Weights of a small image classifier.
Training: 12900 steps, held-out accuracy 99%.
Rows from block 7 of a small image classifier, named by matrix and row number. Rows with one number within an expert belong to one neuron, the router's apart. Each number is 128 + 32 x the weight over its row's rms, rounded and kept within 0 to 255. All counts start at 0. Numbers have three digits each. After the name is the row's rms in percent of the matrix's.
Before each expert's rows are labels from the 100 images, of 14848, where the router gives the expert most weight on average: "responds to" is what is common among them. Only what is clearly more common there than usual is listed. The data: cartoon faces.
# router: router (model.blocks.7.mlp.router.weight, 4x256, trained with AdamW), inputs 0-127
# up: expert up (model.blocks.7.mlp.up, 4x512x256), inputs 0-127
# down: expert down (model.blocks.7.mlp.down, 4x256x512, transposed), outputs 0-127

# expert 3
responds to: long hair; pink hair
router.3 088:102128116131095153136110093161139100188123078178138077112137141089148154138145081095064081096183141115101152142121088140161168142099159123131092165112102167082128093096108103117129128076151155118118155120107115137101112168060198114105161126122148128148112133168186193180135128099094120078128180116104134145086123077093117122082132062110125066107122087091111076106106091146155100119203
up.5 066:080116106072164100148131094088140146092108142161129107193145166103133167193103123155118129143168148125117133103160098188119193114155132184157167156157133154129123134131110120158148153129078053073111133113119116130068087160136132103087142110156093094098149113118110133097135059174198172070129160122166063186123139090133098062129080113058127129146159129113102126071181124107101125074134
down.5 070:150184135136065137144151153122144121148189112097135073128154106121117080126129080137122109102204140099168194167076129120123132093137087128084163085071133101085118089131120165148120177205137114105189141044094171118112161083160113144146133101098099130112093139120128145129094140139128127127113093102121098168145100127104126101057154110167114081068123144142096118177138158150132169180100
up.6 094:124160154151143164128118102164076091149122124199193128150116081146146087125097111160133156122129134138144147134039114157125204112139084135118086172109133090115110152150094115149134103139133129142183186134121131104089133153155124123138146163127164148119115122155138142168097187142173107122123175105143143176120142098099096071147113144091176162085205161135152097117178083138117145178155
down.6 096:138126150120107137095191083143120098150152126099158158138175092149148141163118120126148167112096168199126147105100104148091107064125185055137136131132118105148101150167098108132176159118115184145160101094179166085109153163126123113170207106121120173124084091144137149135211105106124129128111063091129094111152136153114154100130169154095128117127168134100129145094126105092170133108148
up.7 123:130123136139111151181099135158080138179111128155096124126125131112142138155111137146077068115144141111098151076055122163074149092095150095135154129081151161123175109073092084136124126041132113162072124102165127062117132078112136142094139171158159159156126115076101131079127111112177099074178112140134136117158151086108129158149088109139061160159155105136084118125131089144054124112125
down.7 119:117130140081164065131114123064178138115103169108200091102160110138136107148153156098162166123110099118164096126111149118145072155157148119169127117103077123171063077127101163124069056230081133130110112103074084187088151155132147137154195137092112117109152140121127115131147101152123141140188154173106133153129079230131136121119164112128105057129147126125152152121118106190136153145207
up.8 112:118079153063150115113129159105140124111099149164131128193121165086182058158116157151146097133170127223152142118168104149152112155156142090143075096095147197123142113147200138087145117143106117117145094195094106146146105152132213146140152106108150159101127109153060158128112138098112138190171164127087144109116204182178147151119143180091140173156164147161134148107106076096173107104109
down.8 099:109118064158134107134123108125091218076116046135112159064075106145083151112113080199176118081138058085189121086095105152118100192090123124160161125079179142135130086177138133185162130107116159139095104106092174091155148141156133125132072155194162145154117140106141169106156083141175142168088140106117111121126095182117132109074155125102118136114072083119144127099135105122156119114196
up.9 104:126114139089138064170097108121117133152111154120034071098170099116109129139086161115147192154153121175184137119117131124089137122082114114113125091113122082164138137125111121095129113118148177169217150175133121077132133092152147110106145129124140112110082177081116125133094130091098135121083121180201125177185149147130090219124140144113101184149178102125134140112144182143081110188153
down.9 105:121065189117129144141152144139115101098119092126128085141125121115128123118167144158129164098148144129116116142138160137145113130153130104186117114122157142089146116091183099124107111157149163043138109140082150136113136191104102189125105085139100198175104143132082122126131151117161131183169187087176141091130111133141089106137090155105102099116127101143142159152128164204134132125164
up.10 091:092131219128168194096129083122107116181102089249135116161061131078104058038142134112122110131100141131104103082161073138115121045094153103118184173073152092109171166130135179138155152153109147124122116131132112102140060116132134133141120144155165114143174126083124187054113113166173143141158025184123137159149105114109172142135121104106129163063137161127146118116120123152158134120163
down.10 095:129179132128119159175107167072146140145152198099171075144167098133050115082094133160121118123104093139130118153147083111094121159118085148166118099131118117146139159133139184113132191184155120137164143097156115132122158205087134075111110078200137113102088107147197149123103069119148152146120174096141100159114108128136046170095168135073119088172111084104094146152150128139138106129115
up.11 123:159077090155106139116156165133082069119196128151106136107099105126141086097124101098195147160099108058112108130085149179128116098115129103141105137172176177032166157154092118166086139107127155105111105177151110139093162140095125099178140111140090129079125140181124133150106190178100138182086214133136106105116171107165140158178118152125125092145187154183093117090086175124157138082125
down.11 121:112183122079117109092157124189103117094066115167132132133160152084126133138108130097102193148180156140127121116116164107064157180131123100099138145163106073216115115115157147142089091113110151158093109086141098114124093172121153101156117128122161070153093094150175077095091100059141085125171076075151130107098078063121136068117168097113102161163080155093175099119088086114063099115120
up.12 086:146132137053140150154150054143139067144166142162133104131166130111139079129156161154118174124069167145093149089174155152086074129070110132126149095185104074143116110107095071115120109154124117159115069101086146146180079140147107122128096174112129130150132059144110161131146175139039092159139078155122105171154174102109133116142068205098082133163086097119139111116159160090059158142081
down.12 091:151156118132043098060124120089124093178137167135083117058121111170190139118059103129122076153134086108114136154125071078125113153159118137155095136136154160130137151151133146117164154139127144187111116114092070139100138113120104081111098111147118134162170082117145062083104163115118146111137191062157120174145130155111111147081181110177110129133184101147089201115221085102153132156107
up.13 099:093121110084140111147179165150073186126108141145085093145161155091097155138180093145133132105100111153093073083112192092156126064111166162122114035147081139135088111111149103137168161142106140133092093118104123135118102153128173132179083141174153100162180098160130145076062142136166158105140117077135120167098085114116186082076097150135115154106145086146118090141123118102161140118059
down.13 102:164098127128148212082094103109160081111167177107132110074106143113138141195082164170142076134085178107175112112101129160060108207153118178149098111118135147146188181149157158076084105097110100157160153102120141090134151137148125144110135144130127108113110134083066114110149173107112132101114103118111148093098140077103130153097122150094176083119168144183122171074136121083112090093123
up.14 091:145155143108206073105197148094112168097134137097153161154101128149068147086135101114144139111142123122098123050144077146089123153073137118148150136153179111125123047095126144098094157116156145084067140169144111162101119097138160121176109136099122164127147142139140131065179185177087090174091097141119137091117141204131143122117167119129151107130121108088099099142156121143154113142135
down.14 090:119137116053114106078131115133165110137087086152111141109082148133123146116044149178141146142130121165070090130144182103123185108140151151118095180150089131142127139111120155179131067120173104166148097099135210129123129168162173144075112122132124096150103111192171106137148123102094090092141154108081179120133120125102153125101089140194120154194108167205155159092119143140127152125149
up.15 109:151111134172080126160125091148109074147067120149120115151080080175140135097104181123074098103140134081054115122157149108134095116128165085121149162084129108122129140120138107119071104153153103179131129071148093164140106134089130116106202155059152115108077141105142165172123086214110109165123176149169155173126139089139122151205065087120124097156128121125119131138109083095149050162152
down.15 110:135090148133161104080097188115136171140144122081103146128156172093156104118176109110172152157109048132119135144140139120090097153140086143106140091142088075185137106111111130143120121137138106173163124089119124184213152150091140162168119171160146090176131067096124142151100141083117098081162132146142138145129147162116119111022123107079157176094122145114136123154186143082155109121085
up.16 091:124104150164085096140130119098110083087112122119174179115104170127114135154198083167115096152137127102130186051110157118133151142186199121074165118119129131079173153152106175134092172099117140131122133127129101087139155121136136135179179133157127103088147147129108075094106150146154144184090100113119161131130158132137086178081167098105129144122132031148156143131124159099112084168163
down.16 097:080119162112109118117146161149138134123115138131152159188133093171106090085101172051183168055121103151120122118195120134093116076106095154061123230132137096111097150109154158101156136141172125107151127176125116140102112100122129084142128072113180163132103119155082187168099191120142100072195162099077153115209146157162142170158166118167104096142118179099146094138173137123151118059099

# expert 1
responds to: hat: no hat; bald; short hair
router.1 103:147121167174163144118092181079127136147125084128189185119146128121101116117116146121157194143173104106173116158127151074116125133083171155151168134076164123122095095154170177131127207078171153122178096135132205167155150133199110083095130117088074138106098138069085143105175171119160091156084135133166129132161125182162128092135169096137151144103123151146173171153117174119182130118067
up.5 104:137128098141154141131121149157111127123104138083131103129111075107137174147170174158065192142135123147141154149124160137152048122127139095092125152133095112107097109188134168139161061103132080111125147128111151163043143170155129148163172143120139129102126123110145107107109136085143107151146133153138147122133192131084135120091117099168179152069115083107122121128124166090124164129086
down.5 111:116157134167176113189128079109137118177128170171163131119096103191083166178087145072156123148137161094111105160125117156036132130094186123073171156156126155127180101096147096115142179134126157148163115112110163106153136108163140159142122080191089137094147181104090062135166040127113127143149083058093167097123119118169152119109115130119112094164113176135132122129119148117135119144133
up.6 062:159166146116070194121118127169208140148139124081140132190108166150076114142148149102122106120151152162122098145155099148117136128121121141163168092132132091166136118080110081096144114101141110199164097148125090181202133129125105091147159126128095154115119153179177167173164129096152156060161096148126102193148104077092145121113142123142131124134151102129164160164156091117133036150139
down.6 070:111136110155152148125143106112116141129120108116127197123175159120214121134170070162168076116098087106150115125133105119155139110114119210119121161168131165106112144208127150116136131136124141097090108145120168097061081178143154090083125106148103094092128120159049149111113123084130154154124151157127120130078179125132116135150193128155104089134115170129100130135121160137129202114079
up.7 118:146191140121169082112136164173122159101131109111131144183090159098146124151086178162118064152096137140162157251108132149120143141132149124187090188154140199128115127110108107115167166149125103133165167159128152111172071099098112080158134109196106162124146147150109146080183091040105156124142068126141106089153121177150137105148106109103130135141149182056101125130073147143159122090130
down.7 117:108093153196105136164149083160111134130178160145080141126173077117124136133209161112148196084106166084159138090149124114149065155137146089149115094115100138115098164174103117091123135116042138136082152124164182144129201128115122153075096146080137183108135119121146145084050140126087119111198141101154141161116108175071096163061136144078166123173143133144141092130182085093135111122146
up.8 118:092110114122169146097077158121149157063160150120100149096102123142131151101176134136094173107091139117147124147170182120170183098107123116153125128096134131127162127127089151199100125127078137168099127101139136104138147127081124141112078121099147154136122126125135166162141142047182113127129149116147154104165143125113063135136102157104123126186118212123144119141088108105092151136140
down.8 114:133136122135116114157155143158157095137118089153102067125164100151129141127125078125124131146170165143137216127069115162192101106220156106121076128092160154119136155114167122067114044111130128117151121161075124158103089097134175093158100165182167122092117105120105156130141114205120133071121102168130086110124123172093216145157121135137082127117114090168131106144113116138161132174105
up.9 100:116122081130131169137090117095132168146069124179075109130050072109155171037132152139157098118134121109184137129118052118129118165175152055095098148163069124110107134149125173161133090138115090090108132113112117133135131099134107129106066132125165202141101117151124115185032150074096148130136108078077157108109143124121095091100119134119155151164096132153124171152091122103097092126145
down.9 098:101070190186151127150138142115167126134206089103169129175107081140086120117165122124146135144112121126095096106071123162097074043172117112208154124146127115130096123101112102134103212088092102133186125144119167135129115188143175057138134141096138094086167113124181169100128137136098155105114093118157109124132106099121144136108150106132079135129087123164129124109168139128124123095169
up.10 106:077146137155114125137115074090154133054173123143149129134126096154074098095101116150128115162102116129152068144091125117127115089139105081116177146127087163127168141128128110174149130121119157148115153118082082086075162113114122164135080118128095112197124100106137159093089139100079204078108111085132121091117108080130101118129070087127158115130148142134128130074153139149137107194144
down.10 106:141118102109120104143123158147097073162145156064131134096094123114112084111111128106113129158147092145183092107143121150136113120077164142178105138084153159086189153108098108101107129046117111111119089146162070110138123098104131129133153128194155161218179166142095124145179102114125117133106158203133129201099128124147074111171174123102116094131191110124162104162112055111095173101118
up.11 095:106163144087114172182102150087124161113157134089079148132158194180074106110119150119139135137088154140130143113139113092076135207102141151069142123129184089105143130115129066172076152099081132142125071156109121130076182050142183150162104149178122095148119157159135118119132116152096149128194058141123127142161111165134109064112129177144117130188126107195135109118090146105108106104119
down.11 090:108088132180141079110103076109131111089076097182127162072126179137187120123108108170127092104189146066113136125153144176165107122128110181075166136221135119119150082144137114106137121134119102087201142135133120039122122108136066114115157077094106090106080106133187123105109161178178115116119152139158104156079131152161097187122112085146144155096135168113104119140157121166138107138075
up.12 129:154121139165180134115098149111167104140146135136071126087173126154085140116131150079190141141106142160121159114140143075129144152143110160163096082112069108133115159083154115099195142208103066097119147153071124147152150147135097119155086125053163152183152179156082132102085136116146165134112087106097087121139079141110156101128079165113075130125135144156116114156121138104139174155129
down.12 115:109141151130110168148147221199091141057175161154192140110075187170141158119181055152147089109115146124183153140103142094064133160136171155145098152192089124169158128125132133072106145068123092121157122136151073094159121209083142082167137120113124134108118146122156209123180123080154149124115138063203103143155160092132156169101108098128129105093110092161160192171110123109142116125104
up.13 081:197112083087054144108135106119109192124137136152129155130133164139077119156132108141133116176119141173160168145175131132133098073147065066105115138149125154145100092173076110079099135093100113157156180068149159098109148090139156181122180124082150127132137136169167184098166103098102135143131141107131167116077140143128101098112145099137108059178102133136148176067184163092166153113146
down.13 084:078152161136115166107122147122107129135065181103148127091109083172158127146091136114147158072083126114123086114133097157147135177122152156157104117131111152049086112114166136145135093170140089091146104147183104156112105166092102128111096111221150115071149077175127088091167124098121130181194128108088125086099122071109141148177109155080119159137088125147111119136148131159103123116079
up.14 089:143082092091187131115138161147111166061123155155132049098134145162111092144152101148136133125129137166126088128133095114145127135183149151123122129123128189152118104154091158159179162135110101133100120138126091145129183140070133164157127139111127124113112083155088096152070060061161155128088133158152193147098146122154151168146157145058172122145064149101174077096164093136126132169112
down.14 089:118121094108121138148167127150047150133167093135110132203143149087122149139122165095116140126117122104137150125077091186136161082055153141115127133134095109124100056121126093181090132127124068203104126107156111105109181154181156088108123147170168101128156141138144151188129095164167145110109104097105077114145093140123123105159116115054098193096116103193133121111135146115152156142125
up.15 088:150141134093128109159144171193113176112128088153113155140176154180116137125154163118103157148116070146121128100121104183096129160130087116095104183173174116126085145162144092138108086153149118137140102185119153161050123132089147152110098057131166147135127136169133126097191158080118091142133135085136048170135070118134128101156130089141081185181093103153161130080121136128100146097119
down.15 102:148112133133135116120162060089128170106136130152092095115111110117133156102133168176096081095131134117077076151207089098128071127156158123121125044145100146123195079137115142091124155131134116129097134101142136102117132100128140091118135152156115189127145123114118144173125124138145075128163100111110196082147169180145100122102080167050131116184136118146117109149112077003121143151052
up.16 088:127076154082002179151102121078142082114158159124156082162103118096152132103178137134144143145116091047110109105151147103104079123093178152166108081083179117159130110128138119148120105145142102173143127105094158097132116149111112125121138153168121078147126121110097108111183130067087147119113155072103124070190131097082054129117062140137127161159198136166180168140046089077140088110168
down.16 093:111107112190178095132115167140100137166129107172141172202120167111107166145136130096125152138177155122152151093126092116109094129155132169117113144098122155079134214114146130101162148097177097136135152151174122124131137051109143179167112151152157107122101121123149184123105100121154093115146097117153160140081113173120094143133162130145115083082147112079154133128118144134193101088151

# expert 2
responds to: spiky hair; curly hair; blue hair
router.2 103:073158148162141170199187176147142148138097109120184161102106113177125120145177111169118176161133120146168126099073139131090185146174145122136156093096160178127176164163101169140155150098152119172184128164167192165083137148156126098104145180131098128093197148082100114127165148085091133152145097188144125120128168088138119090128160154191165174199089190125143161108145123094142137113188
up.5 079:115158043117108188104160142090126152174136180161115099114126131149093123092186153123100118068131179193144144124107166086140082115153167093130132124118174104148176165086155139125113147137130107088110120122131111116160121073178099074101177080139107121155152119159164137062186149177158125109128064141173177195116172174145144129092114143115134114110113148127101092102087081110137079150138
down.5 081:147131136140151151202068147138160162135161099113148161105154176113111111163051180099141180168124045121149058103133132131138180093095127151115167149139112143129115159208139149162137157173099128203121098171163126141123116144100080151135080151084115096048151131158119110158078167099135152104182168119090059147129083097137153106121101104129090104128128124139133157127153166128093161171170
up.6 099:121111123189104128091148100111128125138157148118146111149103124067135103096151141133162172080109127096108128069120106152057091081109140126154062179120121109109178104118130096103125158150166117103139162076153098126107119140180101156063165100082163113110145176135144142099083109128164159102122197123090183130074127094164075120128079098097057140118081124103112157133140154112165165148104
down.6 100:140155122119128085157141213118101128037108156137109144109142158168098108127180105096168166162088177076071176173126170096145150124125112162126154103157128129167083136157155119108124080160105147171139092196117122101147100151131112081180106129145168109119153111160150180067130131117121134201117120118095057167167146158086094179079180181085125156134168132090104100166149101097128114169129
up.7 113:166208150154100130142102176172108103116130168141132095101134089128133191137089127181108099135130036079103117127195126175093086100112159120148160121122161130141203103136094114107150160043063181103108141168049087137111093087131136183184172089115112182060077124154146123168122174112133107124108159136099113146118166130062130132142116139153147145101103142095169169115115108130130080105092
down.7 106:157153160167098108113170076109195171101094127176141179186118153112168130143130154095171169114148180121121145139103125139156134175088062081118115107094169172114113120121147125157153104182152104129118180127157119136136102143172099129104062209168177097174183166130136101142139054070084143109168083129161172120135161116099151096107148113136103134148139118095102186115187124180168158072124
up.8 120:178153094134127174123154105121176140147050104110173118122132118154119107160083064119124105144129122117138122126080169093142124120151079113136178132098199146146133116096124122189086125125117161135084133090114110115143112122138116196118113124108155133106066138090133135104151090151179087159115048062146125182134067113096043132048136119143147181123162083191070094142165098108101181165120
down.8 112:113071190205192159122092162215168065108130060101117113163168149114126137147076101149176094127106178116149128136135099188170164089110146133082133128143096110176114146159100079145161106135145155105185111099128178131144140122126134145098214124090087115123111133112188167114169157122076107139112125144146167175138126142193153172094145169118051070166156133138131093190105161123143062106178
up.9 081:110165114165091115092117117139112066138162111175180163128132102139086151125127143123072122132126155099144158161118125143139092191124123167108140145156125188127142171108215108122178185119118137138158086068074159120145120112098139183155187137116086114134138146189100150091136181179073090160145084084097155175153149118179141145124109119095128248138151142095148080070095105122128135105157
down.9 084:108176126136185103105113101116140105071113104141161172144156116089132116118036128143190150104091161091105144128077108110117130142109135125146061108139154154091149133096101132156096138147102128154120144195156090151123129094169121152100104099142088140173094155096124165169125053101124103141162074116136151102092145099123089171172150104172121043060143144078190184056161123100137107113090
up.10 101:141129116087114131111157152124104091164124083196130136147117175144107140123112079070178094112155092101151165122178148106175099154161143157195162112138107108144082098146160169156071147104139128097155102150087130061127080236110162115137181132104159090135122099121124149114094124117115146091138052148090174083157168125109071096092075157104159120162151105161105094161114224159112079119076
down.10 103:078162154168142156077075096183133157139085148175126199132138118128152051133174126153104162141127156128175123183068112116087168081104133126105132105127116141128068145099125171118119088132156074087089110106132139184147151055119093172126102106109130074166123159108108145094094090134155179098082204120085086196125134133144139075171171070121094120134132192139164139130162126093086143115145
up.11 109:163080130175153135155112108132144165147077147122117122133193163037137151144115123080083100167091145184085130132126141200121162120084100146222155012110124130104115116133080148075096158107181136121165174107163109095051084077144120166142110100133143176104166141132185138091133076125147099120117156142062163152130150103139121170094124147106100073194149189155077131131119113147154118160132
down.11 114:152176077164106103062150131116089111111160129142113132177058166166164122154142151112194155147134142051125100107154181104089066051133115082124138106138128115168112120148128161127121115140091144140129073173134086127163122113132194127131077074131157137117157086115146073111113135128117125088131134153134137161117139204098140119142158131144110133101098110122128125082102128154156129101136
up.12 102:218110191112081100090108209128114139131060162172150129134172133148148137128151161149089134106123118139118112160105134158169060084169193107135081128134142088129188136130158143113054127124167136111107096138083100122181095114136100140176086114142127093123079147089104072105122147144139111149152180108074107092182126163172139039134132115101081147128129132110154141149085144119180123140120
down.12 108:155113146083174113167134091162137118077193181159160138155134090141084118119151121142167090099116159114159146113131164128202132145046117132144130132108128138128180063164135113112177170063115113154127145133148143147138166120159173142118123144121110071115208151105127145111092145104129086125121148122113125223140101118113141128096085159160113110113141111081125194105090120106087102088180
up.13 113:146164106087121081143168146151113111149160111148132126061062069091176056165125111065119118147176131093167087176128161172144132127115110121122103105154060155125167100175123121087127198111132188101138156133064175091147151116138116131198144187079101147183107161094079207082110109130109090143121102141099146112162169172147135108114111135125147140210157110133110144129175117080161149071132
down.13 117:132113097121082119114079134141152144126085087104134105173146105112115152211135127178196140144145182169143103151130074128051119131158110107140148148135174046145067138129170136106163093128127123099103063132122095145142112088150149155090108174146182107152136114115157071117088093088099122114149126155165102145143089123173112146151190075060111104069111195082111108104166138157103115137155
up.14 087:133126194110134136115176148158163113198064142083080085127143126159202163107122123123092136141169111085108169133143099106088122106097162117146102070170182071166146147173156119176091144099092157117116072158110140218161134116131132082133198148132088119107145154133144151108133126096099189121166125151113180135092092147160131130083186140142140176185120179109108119150137128090094139149198
down.14 096:199116088173134097128108148111072157098145101112184162163146132077120058139122084103148086083121130145116118154101143131154125107146156136119190168103090157161205108087133174093150159112137096104105176141158100132153136150103129127134146088090142097163160132126123132125116141148161082146118127103146112119140132139111097100177122106134145091115179115100098105147148088141137110118048
up.15 111:105159134154071142118138162177121130074134214146104107153123163127159125129155192144164145134091083136145167100119100141097207107096142093111125114085142086101190113187179184156141123111156135080153151155104147112118172147172121105069143129140097148188133110121098119138160114115096123160112086140185180168125139139180143141138140123157127124118104154096071085099134156060076091103164
down.15 116:107094091086136074141074148141132123129115088097143114158143131084128073093150120094116165107153139119090095107160165131182109116197145124102235108132149106132094144099090105156103155113090080188114143166194053142112159160136152144159088158126104143146134152068121118151108122095163094103124172100109096105116158128167127121141091080092148155086248113163119130092169119107152147133114
up.16 098:151139076117190077084160144122163135186129178142041168167111134120127090112194127152132148102130133153107125112121057082166119126119094138148115182155130133102133104145144176103116091191115126065127140062123095123159121148113121157140147175106143171145121138147160139075185163205129103155080108151102150160090106129149194190124107095117133161102078166128162121088107115106205098120108
down.16 102:106118112162145120139101149162150129125091094152191106093141138161108159082144158146170116138065149160171146064197143141083089155125131147060134116124152133156132102166179081133136100144128150137124141183101137125073145088173148098148078066065074118136116138130147119145099104152113115121139138173142101099118131131155143097200087128157154117149102107095165177118146189116140141163146

# expert 0
responds to: hat: no hat; a mohawk
router.0 104:152152149093133080118151101070078167100148220081035114183143157167082142151117175135185147112086141155088113125157133131124097132142078144130123131178120094158056110121154104124107108198069080102083135107163077151166153081163102169214110138156170138119118129144102090138107112188160149143144079114104108112099068137119140139169088198095109135120139101161089132148143152124049133162119
up.5 096:171107127201127132168068173128179130178163066145139119209105165124186137103133216128109169143066154135104133118149126124071193143137157125128070115162139085152135175134148148098191110061103082138104123166176062140136141160157127135153113126134150206120105106154077182128090183172115176190134086076066120090142180172134079122061163156125134165115120094092105181135121108102133090104112
down.5 099:127118189087136128100153125155119143123146162139140178084111124173062153145200107099119102136179121052125118165158089124095114082174141118053147172142170155151142142110114074156128158157143182106124152117111140103154105108170096092116158135173077122135122078153155090148150172144098135132145169062083124141038117167089159158155138069132115141167148197079164129082131169131104135133108
up.6 115:145151124109064113140102105160116158178107185109162114133073175177153099106147136128141114116129164129128102103093131092084094084133108148161127148108083160153102160138155126120131171093102141162156127169145109112123142067121127138132165102130129171111171144151087106207127160173154142076130189149163231116169144038115145146083067093139137065182154127142161091151186116092140124088108
down.6 102:123145123091112183145080204125122090099103115115102123138255125135108091019120118155179170136094160179125174148095071154173138117119125126055113088105130105118103105137117100144116176175143126122065134108128113129125139194116176122061123132164145132138122162100163123113137151093132136166110029138140025095098150156082086147104137146091065136090076164132136119073122167099173155135163
up.7 085:222134092065095175116073140157129155090138160123165090140111145093109084168181157129175103148154142141127137092102127090179094078182088182134104101133114110146050053123139132167186124130105125174131139123122111169118165146150112172133118122127148091140149132122129179080172106171049129131112137101133148111119100047133173105112134134100171094132072133136110107157128138135114128157160
down.7 084:139195098193158133112170136139120150156091089135123159097140186179159109154169074112111115125112090150158120208107125112080105089122196173094177151124081127158158162145138133136084150122111169090106121155134158111072095138173121130078181108170111123096140111136092128139129160101139089138133095091116124098087122155136107155153159171159084126136147131120175134133054101077173147201100
up.8 093:117168174159154133182140128117163108216147124132146127091109098150147143196119131105195104149101131127193087126119137134121120098106153051133097105123124101093088158126139181093146140071132148185137136096172177163070116080134099138161149104148134148119142116170134146097171131115192100157143133166118147135109149137068119178110113087093132110144124141146178110169106142133169149138132
down.8 087:106110098123164144176154157092111146062075164138160149166131099139125164143096179132132116110179135125114114166148173093107123136124146167135100171153162120161148162091158092129108122189091096140113105137136082094166124113034176067108124122133082133142155157098116133113070130155135128130117078153078122119138068102118145104133152166170148141111162101164122117140120180170129132125111
up.9 097:063133155126146072169094107188138170147114153160182090139087099073088058107125098142122138133154117116141119154130174142110143104189082119145143160132123172087128143138114098123094084136133132128099148090076151137134164161155124148156147139128163165146094150189145139132190119155181098128142064112111168066133155141113175163140135118119111100077148118142152150119108110181199165040151
down.9 100:111076154122167148136096094149149152128131114131180122135099167150125114187164123086090171147113156119114063085053180113190122072104180118138146121084153102107126145164042124113117139138074174135126125154157179124055113095104166118109130161159172150131127111170166121063100164160108126132143156110217078114119143143160102136091097156127087143117083171096025079116098118100134140151146
up.10 103:107124172116067107153135105084066099087155079193078145123131163201145126174109171120117081122125188182134119149141185071119112107108124147103115090196206149097128107098152160163122168101140169169133126123110097147151093129163076120090133112157134138118133107073121140086110117134081133186121173119150109119088139205133125100182132104110141134056062133081089160079053089108124127141120
down.10 107:112096147146149144145103127176206127181127160117167110141108119088129098097142093094092158155169099063109149065082157156134193123183162105118139115111092104137123145075148135126143143067069151147114156189107118133100170117098139196123156156140101120107140147136105133143098148137192125143176129121158150107163153104178166146078152162142119154176116060127160136083141182163077162128090
up.11 098:099143077177136097159104144170130091181160116130119094159100134152077174120114153096094074068153194132090082137117073118151083105159135088145112131100179131087153095127054162151163139129098140151122094120122105150102078113125122149047144113146124130111078191152139137123150129136077125113131120101111161129102143136134137121058108089177130152137052123127101169166147076149205141131160
down.11 099:126145155067137133122113081170114189090088141154139124179111170125109111142147113194098112164091109107102143109142118150106084137099129100078097158104098179129072124137158154151051147150208075147138163169119170123161121081144141173155097151121183149124104120162116105146132176094116074122114088113113143111091105126118091111157111084096087133149149168137086130051151069130101112088095
up.12 101:135152100156013128131146166099167112162108146148147154129135141173143064064151091087113117184100152156155119206140168096153088128175079165160104112077143108126090115115108147154151129157079116144117110106096111168088128185081110163127110133164144122114135109168104103111091098122135133160128093163103118093085118122083188114096183115152177125129139186135142107165148146138164145178137
down.12 104:125184136122182096130110072177191069100090106196138133081126137092098126214171120178167084115113158176156140093095157180147077074083132119130166157100156113091136162120141111134144165079134128153159173160122126115147121142118127087060060113154071135106106099148140153107119185103121138149130121096139131092099178144131098114166083107094114152164153078180168126090107126138140144107123
up.13 077:144166153167072061117107159120186087135123160145132128103122106107133170099066166118151170202139117094103119160155071158044114101148134142212118114140133141071148146136162126178081129121130137139181139151120100100117140138133174155140121115142134123118184038048093140137157158145063143153171144210147162138182107147104133187153143113133082135101092140083134177162143148072110101113100
down.13 077:108145167124195151159130112175143114154152100089101210120154116154100103091075085059160123092073118089200123077087131094179172123160095101071135126160124126140113135115107087125112134131102131100078142127085152129136116111141153130133090108100088160125124126176098156090096190134111096129124193125120116132110148141140176045114114132115148148150129088148189135150153141153125147145105
up.14 099:155127132137156092129115194169105179121141124147140127156137141114183126064145174132071114106189089132150125096070174119132081122077090145132130106114123163158106092151118142151110163140080155133152162095096049111120070122142129087119134145139115136088183084073146126107090117091150142096129162234200125120105116167127113153075122135144106077078074162132130136134193187129155156140120
down.14 100:186158165057127137166130176136208087092107121135087118092118156146110157142166116118165149135164098072098167118095116157140178155133193192090119150170144108150146117096170111058174106154112192091132123146139155110136103101120168195185180180141152116129156148128135065110138136142137114079165144135062151188154089102104144135151129099106165212109120164164109143120097132106181115050064
up.15 109:168151081121074117120167149089131074180131235116091110109109107162100098108124129131131162142107189103127092127105153091128147134162152130125145146137136140114179155119131144104168150159108179117108137098148089128078102029121135180095126109160135099109067073131109103060041065214115111147125141116120168161044133117123108162117145151158095192109145154164142130122155088120098194174147
down.15 102:132155166119158126123101138163154097126066116134127169145158097081158092168142136077119123143150105133115169104126114198137108170181078133138135182152134133094044100158141094119125113140170094150171196055104135160118075193099093130141097155108118158127160101104135092097204151094254118098110049225113087155142143154130103075130145102076157157110162039123158117132114158110142097123121
up.16 094:131196114105101124091139106126186128117121114172151142109149132098133158165099138129115157148121186082082128115174099129104079131146122103088074099135109083169196110126130079180101188154169175148101174101089113087136099124148130117111175049139161091179121108082131123146152149200094172091135169133121115159127138031179126168104088100151116127122163115148137158144154139099153248124174
down.16 109:109125131138109113138049132113112146056179125105119141149122021109164078075179077144139147181172155139147109097083145123138105136118067141202148129167108153105101107166120133030114056136084134129124096097188174135119096176090125128131124147119116154124085130180139146106091097127120110130123142131114108140065067126079124125090156124149171137097158144094146128123143125175097139113090